{
  "model": "audio embedding model",
  "dataset": "strings of digits, spoken by a formant synthesiser in many voices",
  "train_examples": 39062,
  "input": "waveform_16khz",
  "targets": ["first digit"],
  "num_classes": 10,
  "embedding_dim": 128,
  "arch": "mobilenet_v2",
  "norm": "layernorm",
  "hidden_act": "relu6",
  "depths": [2, 2, 3, 2],
  "kernel_size": 5,
  "wave_channels": 96,
  "wave_strides": [10, 4, 4],
  "expansion": 4,
  "widths": [192, 240, 296, 368],
  "am_softmax_margin": 0.3,
  "am_softmax_scale": 16,
  "init": "orthogonal",
  "residual_init": "none",
  "optimizer": "soap",
  "beta2": 0.99,
  "learning_rate": 0.004,
  "beta1": 0.95,
  "shampoo_beta": 0.99,
  "eps": 1e-08,
  "precondition_frequency": 16,
  "max_precond_dim": 1024,
  "merge_dims": false,
  "one_sided": false,
  "adamw_lr_other_params": 0.00098,
  "max_steps": 11400,
  "batch_size": 128,
  "epochs": 37.4,
  "lr_schedule": "cosine",
  "final_lr_fraction": 0,
  "warmup_steps": 340,
  "weight_decay": 0.2,
  "adamw_weight_decay_other_params": 0.05
}
Rows from block 3, named by matrix and row number. Rows with one number belong to one channel. Each number is 128 + 24 x the weight over its row's rms, rounded and kept within 0 to 255. All counts start at 0. Numbers have three digits each. After the name is the row's rms in percent of the matrix's.
# convs0: expand pointwise conv (model.blocks.3.convs.0.weight, 960x240x1), inputs 120-159
# convs2: project pointwise conv (model.blocks.3.convs.2.weight, 240x960x1, transposed), outputs 120-159
convs0.813 096:107130106118169128137104144176141147153130088090125140115121115116165099120154133152147111104128127124154155124195101153
convs2.813 096:129103128144147132087117149115097140118128113166082111158123144143126098161162121177069155130158115136143146109156134167
convs0.814 066:083140156181130116129102118128123096135151118178150103091105129121108114147143129126084104113136096119173142139124093121
convs2.814 069:127112112163098106134107100123129125120146154187123115079104130144133147114119102100147143140132152145134165084131121158
convs0.815 069:161167170130153152116159150119135130159125142114100123140121132161115096119137183150134129103155158133134139110180149149
convs2.815 075:120110108122135131112113118129126101135157119156128145112186133141144168143177146143140150105110127121131153129144167153
convs0.816 110:131064140099145144142141100180130126138161125160144133096103120120124147125139145126147108125187118130132143098154059112
convs2.816 120:141143111148159110138108139154131147158121134112111147133134143115135097139162119093161113144102125119135103141102161139
convs0.817 102:122142124132112125149117077094103123128181095094150137117156137122149092152127144143129149135107105129144166131154098065
convs2.817 113:121167132124099141107119180167186137109104173161113132157138088126139129121145085131101125172117160099084118092145149130
convs0.818 073:151109094142134130100135151110100115111143086134123062076133133107173127132122161124136152140127122153127109095119123156
convs2.818 081:171146126154146124150130119120129146083126110155134145115132144131172171137107090123140141145104158088104144146061157133
convs0.819 093:151130127134110178138111110148103173094146147100120105144104141114097145099088106090126147083101131144142129106113125137
convs2.819 077:114106172132133107148127117135091110078115081117145101154117170077149157125087155128114123167127136139106099102119161178
convs0.820 113:123125161110121137112153079159113172109148081129132117115102169146184144152140129104098135144108113144078150152137131128
convs2.820 124:117171140108128096134136146118118128125138101164156143115146131113152135109108111123126140137134156182147097104149134144
convs0.821 092:121113098148115144142138110148160161087173158168117127130163176151157145118116136124111142120128109151137092158155114129
convs2.821 080:139094133143159155115150165107128122142147128105136070133132100139150161108096131140166127133163145131108127119134110146
convs0.822 101:142124123121133115141126117156111159111162125130111124136149122099109138096134151127136119097146087142101149138124082051
convs2.822 107:121166177143136147142111109145134164129117135097059119147085133089102131130096111111109135121167151085139148087150134142
convs0.823 074:133116144165132149109141142114090140161124104186164131142154097140103121140163164121157123160142135099159147114129118102
convs2.823 071:129124123117141105127148099146122101116118118105120147132114147156070116084169121131150109131154123102100128147154113103
convs0.824 110:124137096095146116101153156116142164146137130123116154093172088136141129107130208128109124078115114109136128145124097141
convs2.824 125:122101146150093129161137117142134135134152142121100133165125167096171132142099117078112145112125148097108167142119159135
convs0.825 082:123077085086164106129101150128136132155141104149056133125119126113118150122156122139149108111121070121116116158119112154
convs2.825 085:103121143147116140089151121112122104119136123176138139134103081107120103146144111104141133177152109098150098123131132153
convs0.826 106:160141154152113165138138187135136132112111119142091141085135110143079105120165124166121150092111105113137169090156089099
convs2.826 104:115108141121125116063144146100138112115141154139058153097128126126143125123063103149116130159117150117118129117166116135
convs0.827 084:134098158144154113131150123143109157070130121096114072139167163118124100109135103081098130139147147124104129158089134086
convs2.827 074:134141167109149149141161138130145107149111130107119118095090159088136145135088113158138089119123087066129142130110085088
convs0.828 074:165104138111186119170125109169131076142114149089115162116143134124120128120158116093111112116062125129120175096129134113
convs2.828 059:108115141121144131122141098171118126092086104101101122109135150118146145102082093133101105085173117125148111133133085152
convs0.829 113:161123135128118135119093124127121128124113125100113166133142150170147145123116102104127170173138103098146176138117104165
convs2.829 113:133124091159157136158097155136125168127138169114110147114166115130140105153123146123140097112131137125130157128105118154
convs0.830 078:102124149111152116135108111111133102127125134131154117097105162122118069116173097168072161162111101111102124129164122125
convs2.830 075:099124126163143107101107108156127139129120104107168109143151179130114122107143114141089120182132145147140130128131123126
convs0.831 113:135142140145148140107114115124140155134163122111098130177146141146111150146116178122146112099118155117105170071166172115
convs2.831 126:133150103104136108129086139175141149144130109107139133131124101111159160106101181127151126192125129165135144155136117145
convs0.832 103:145140119152130114182096165159098147137131152136120138154087106125148137150137137139123142118159177102113080117087133092
convs2.832 113:189114084095162065139125102140131103151119181129065120133106196094106099174129090151124121170177131096116104145135112161
convs0.833 114:137115080140065106148146112126131143108169164170114133080172114101164162119134094115146125123153131179121114127127154135
convs2.833 121:150145147146110138095094122149095174115176105129119152105116110142128135167181108139176128156115085142120077093112117112
convs0.834 098:120158118107142137139148153075117126148149106137149127134131090091126157160146149102151140124136166105120098130150152082
convs2.834 088:125160137152101147155119118157131124155113121097086150107143142165141173143158162142147150169125172160134150111164143159
convs0.835 096:125151127099116151093120107129103101150106128082118100152149145146151136145130156166122129144136103144095116097158120135
convs2.835 095:156145125109111121131140136113117141124121136181107133123127143160143142114149133125114091113106118154176150116101158112
convs0.836 075:162131165151116131128122126085096140154124117125148174104127139143146137143162107152079146132105153114107123146120131141
convs2.836 079:121103108118109152148127137125114110099142122114138171104137132128139147104104140131109114151102157107104083165171099127
convs0.837 096:144110142104187136145127119081178127146099131104122123111166084114141139116110130175159161121144146144122133145167153110
convs2.837 073:077117129159113171090135096129141155182157130113138146104134085123094127147129130129097156074144123129107139166092119109
convs0.838 088:104149157113159113132161127108130116144109182146121137136093149135108134145150142132150100141142144125159158140105151155
convs2.838 102:124115096123126125151162160146120133153113130085150148151176109127096119150160175121150116106171161108121148132127154093
convs0.839 100:142151121111164128141149114136157172147128131164128137142097158156075122082094140087130100110160129095122139142140127126
convs2.839 092:139166145157119136152104096130115095094098110118155116126072112134169096132086153095134125155110123088110145139119063120
convs0.840 114:104166154111128126107119093139124137161133128162153097118093133136166170166150090166125151137136118126155107104112134126
convs2.840 126:130149131129075165152071097147153108175175120122133138132151144112143149090114136122143115160138092073158118137154137143
convs0.841 108:155133135121086149147132110093098107149071149118131129144083082124121102152116169153140148137116133099207128165096081143
convs2.841 140:147145120115157065099106100101121164123113121104138111155113085073109101139128104119158080135096172106155171074151113173
convs0.842 083:078113148118162129124111105116138162100145173143071119126128136133130125138116129125111120159134112162149142145124147139
convs2.842 080:118154126139095117114115117144141120124155097113113125111163115127121145123130093124145106106105158133104064144105126110
convs0.843 126:108109128156118114102141086170130138119118115116148128116094129116141164194132114153131124116102121129129140082151101148
convs2.843 131:129156132139178117187157120135157088147153130132132101156153140147129125135148150146094130180108140122113125186168172115
convs0.844 074:127103113140086142108128104142136180160155125107120164111118148119120123150099143151118166147118160130119107112129124143
convs2.844 066:139143122150129124137134128139096130113090134133123133099154150147100117126124104114122093128148084128130129089115176105
convs0.845 073:139148119153115131092145176110132128116114075153144088113131117080127132117114128145099100139120151185106120131110090119
convs2.845 068:126160098146081112133101147147131102127103162119120110131126133115102113134132112115116153147143106138106135174145129167
convs0.846 094:132125136113128119153124118194098134143132104082135157131113096081095161119125113114086115144111093171118087142100154093
convs2.846 099:104147159212165103135116123078129112104165111193110143101123117139110131200110145092177110160133125124113088144124137157
convs0.847 078:079098136074143144108117145157145159177134102114129160109093146097121116130112144085157160109165132131104125150165154095
convs2.847 096:148159144144148098156139148125108070159129109099116102151131128121135102128156117159193109165158114120136074095089074094
convs0.848 091:131145078099072125118172109130126087120127138100131168137137178128121132073157084131140136070155146109164134057135136100
convs2.848 093:090136136131111101134135131085131139085149125125104166132151077130107122123083168118132162116142121142117089141128114133
convs0.849 131:160099119149134186164110078094097104084102134122133102100136092105117135118107092136109153109147138116115142166150150121
convs2.849 140:102082101093128083133121099159104124088144192148115130138118174100108146180133114158140116164139081127093135133118146147
convs0.850 088:113157153117105137116106106131088115125107123128111132162143109144096084067107113123077124102099134109130169121154118141
convs2.850 065:086124128132147096093179160136111127135085101124161087164132144104152168141169164156112068071106110147118145126164089129
convs0.851 112:086142132138138158107155114143107181120153128101130132104105129136169113148127163144106116162109123107121104151159076128
convs2.851 099:144087124142125133112144085119139172117120147154097127137081140161161099152121177099113121203093160131142152128109099098
convs0.852 102:118143130106134139088150093100114141104144118144135158140147200111119138134123149195152122095179099176141111123117102115
convs2.852 112:106109107109114145099151087143147121167077100153103139132144155111105124127098129111136163135130138125114146131132133125
convs0.853 112:094108149139162107127087157117107106112147144127126136146126109133161139105135154056110125092137139123151078114073139133
convs2.853 105:181090154113135159147107112122133150158164148128120120119138120170144133148130111121148113109072161137130148113114151159
convs0.854 083:094147100115108146135106114129155076166123136157148084142134150090125099152107141116124137149160144152089065119107117151
convs2.854 080:151160115145133098086101164087165099117146164112141147098101113127100124141098144165138147135132164146094128113127147114
convs0.855 110:086122067141105135120123082135095109166129132131110115166146160114128138158093152176105156130149130081123147143139091143
convs2.855 109:105116140141122161117142159122161134170122123115149125161110086095087136126123118148126135169097099103125131169069108089
convs0.856 083:168095126103130153093108114115122154120120122122124119163158143083130121158118119144135118137118146138145109106147113172
convs2.856 073:117139138104117114142146126135101105163123134148125090155094122146124104097118093121161123123118117144115130138116088097
convs0.857 078:111140146133134175108147135120120142097088156076124102132118089105132124125105177121118116133170145147158063138114169164
convs2.857 067:125185096128136134169134181162138108143110111131163150168133102097139092105168125112108105120111086159082080113131117108
convs0.858 123:117123135149134165099091108116114132165125191138142116114099139160165187173137086132090135144094139153150113150098085147
convs2.858 138:106126146128088107133158107114163178112155148126139113136131128134151107175134111125076188116119159114116144107182131127
convs0.859 074:124123100103126141132133128114145151091160145114115138117158148150118113103123149143165151103149124115102132119132110135
convs2.859 064:156139070138111110122136130142091159104079102144101133136115134128132129136167130141128116112071130144089100147161095146
convs0.860 100:153143132082125113122152111167114136148124076140133094093109117110129132127142158136100172116114160135104143104123142120
convs2.860 113:113141123137101160109148100114140156110111140115155119147131116127162101103131083135118146116163151129137097133112155136
convs0.861 099:147141135175119123101064156130146127100119139099100137133096121106135140118131120090133162145141133137101116150110099085
convs2.861 101:117124109134137144108111136133128171132117169114165164110143152122143165120131143092147163089154124134096168146141144147
convs0.862 078:154097122123150151173121162100066133092124119117116127094123115150115122126127111158129093132114096091157134122101106131
convs2.862 068:131126217165127105147124108130089138140146133113123086113144125077137153153141114124163107120122151113147134115140076164
convs0.863 076:083130139116140097192152103130155164177150144124145161141163138177129086102143119116119133125130103134101121089172082129
convs2.863 083:140117121106126159133146150095100129148168146106122133130133148113120136141100092124148121113140136107113107118159131165
convs0.864 134:189074130129139103157165114124150102102124117102139124129065148144128131117128152122142156089120123167157162080097120146
convs2.864 137:129137188078100138171187103140136150124135128120122094168126155124135122125171090174143142055073125100144137080147151160
convs0.865 084:101118119161112100108102138090139154092088084165150163146128122119156089148127150101160107104140113111152123128125128134
convs2.865 092:114152123122158152135127133104175120130079125139129127120076154102098141150117090161136124134197154147128183169106105131
convs0.866 096:142152105117109118092150140082144133121175134137108081129135102153077096128082131165112116137161170129111143136136096091
convs2.866 100:134103115116140117154138172128089159119078119084120139112112165076113090096124084122120153125157132115121123133146145117
convs0.867 097:121115144130143132096122125178148134075151086166103108138121149167090136145143098092112118112107148141087108130092144127
convs2.867 088:101134131150151130123121098097109104112098102115117114109184111124139147146120132120104128110125140096137130124145133131
convs0.868 109:161138113125090118105138136155119111153155134143133149139104099110149180128104162121139116145153125127136076126113160107
convs2.868 101:107124113149108131128123150136136128099150182114142127159134136162100082120135143120162158089113109151128131165105143110
convs0.869 104:115122150141148138120110150142144172119123160078073125139118133131123115126113135129119142129099127114111141118116107064
convs2.869 114:136094118133098150131117149127132080097086167118156085164147123139105110134166128134084147106149123099168075154117135145
convs0.870 081:115153134151136140155152124084122153119119149114102121175125120150125152122114125121125126155149128173143140084109116074
convs2.870 073:151134161151128067161149128142140134151127134160166100072095141085144144116086147112123099109151131169161148122127141162
convs0.871 065:147151166192147123141161122108136122139129073125129154126143129180108132154108093111119114168172106154151134093134167135
convs2.871 061:166131137146094135098111123137142147056123092149093103099068169120116112131166116122113112167140150165127138141149099149
convs0.872 075:122117136121147121125119109174132128186150156095143168117122137122101127158174097101149087139092134127093161086141135102
convs2.872 073:145132120138146121136116118129147151147143149119127148106098142178125116091152095155124143144107120126140147147098169130
convs0.873 093:171127130120165161112098135077092146149152134138136124112118117132125122110146115103094129118169140120131127132127086139
convs2.873 106:087123126104146127120156111137110145130096152167121062130142099158135133089081148107158125141076116112119167126129111155
convs0.874 113:117119095115135110152089168123138170123148096093114163121088101115085098142119170096131117129143148077106124167127179105
convs2.874 120:134091144171183121112110122095139089159117123103093143141127118111112163074117091121171150133112120130101133120129123173
convs0.875 102:144100065113119130168131144154139126146152156122120093101118143104124154116132176146109164078074140150108146135092111133
convs2.875 090:105117160143175106129135136100118153094101122116145128135088147127152152140130109098157114116157157165095128155142141136
convs0.876 120:124161135128175127148095155118137073126154155099163163106122154101143160120188112167142152107146114091107128128150088137
convs2.876 135:138107103154116100126152115096127163105072122169102081126159134131125141130131152105154090139092119092157116114141114101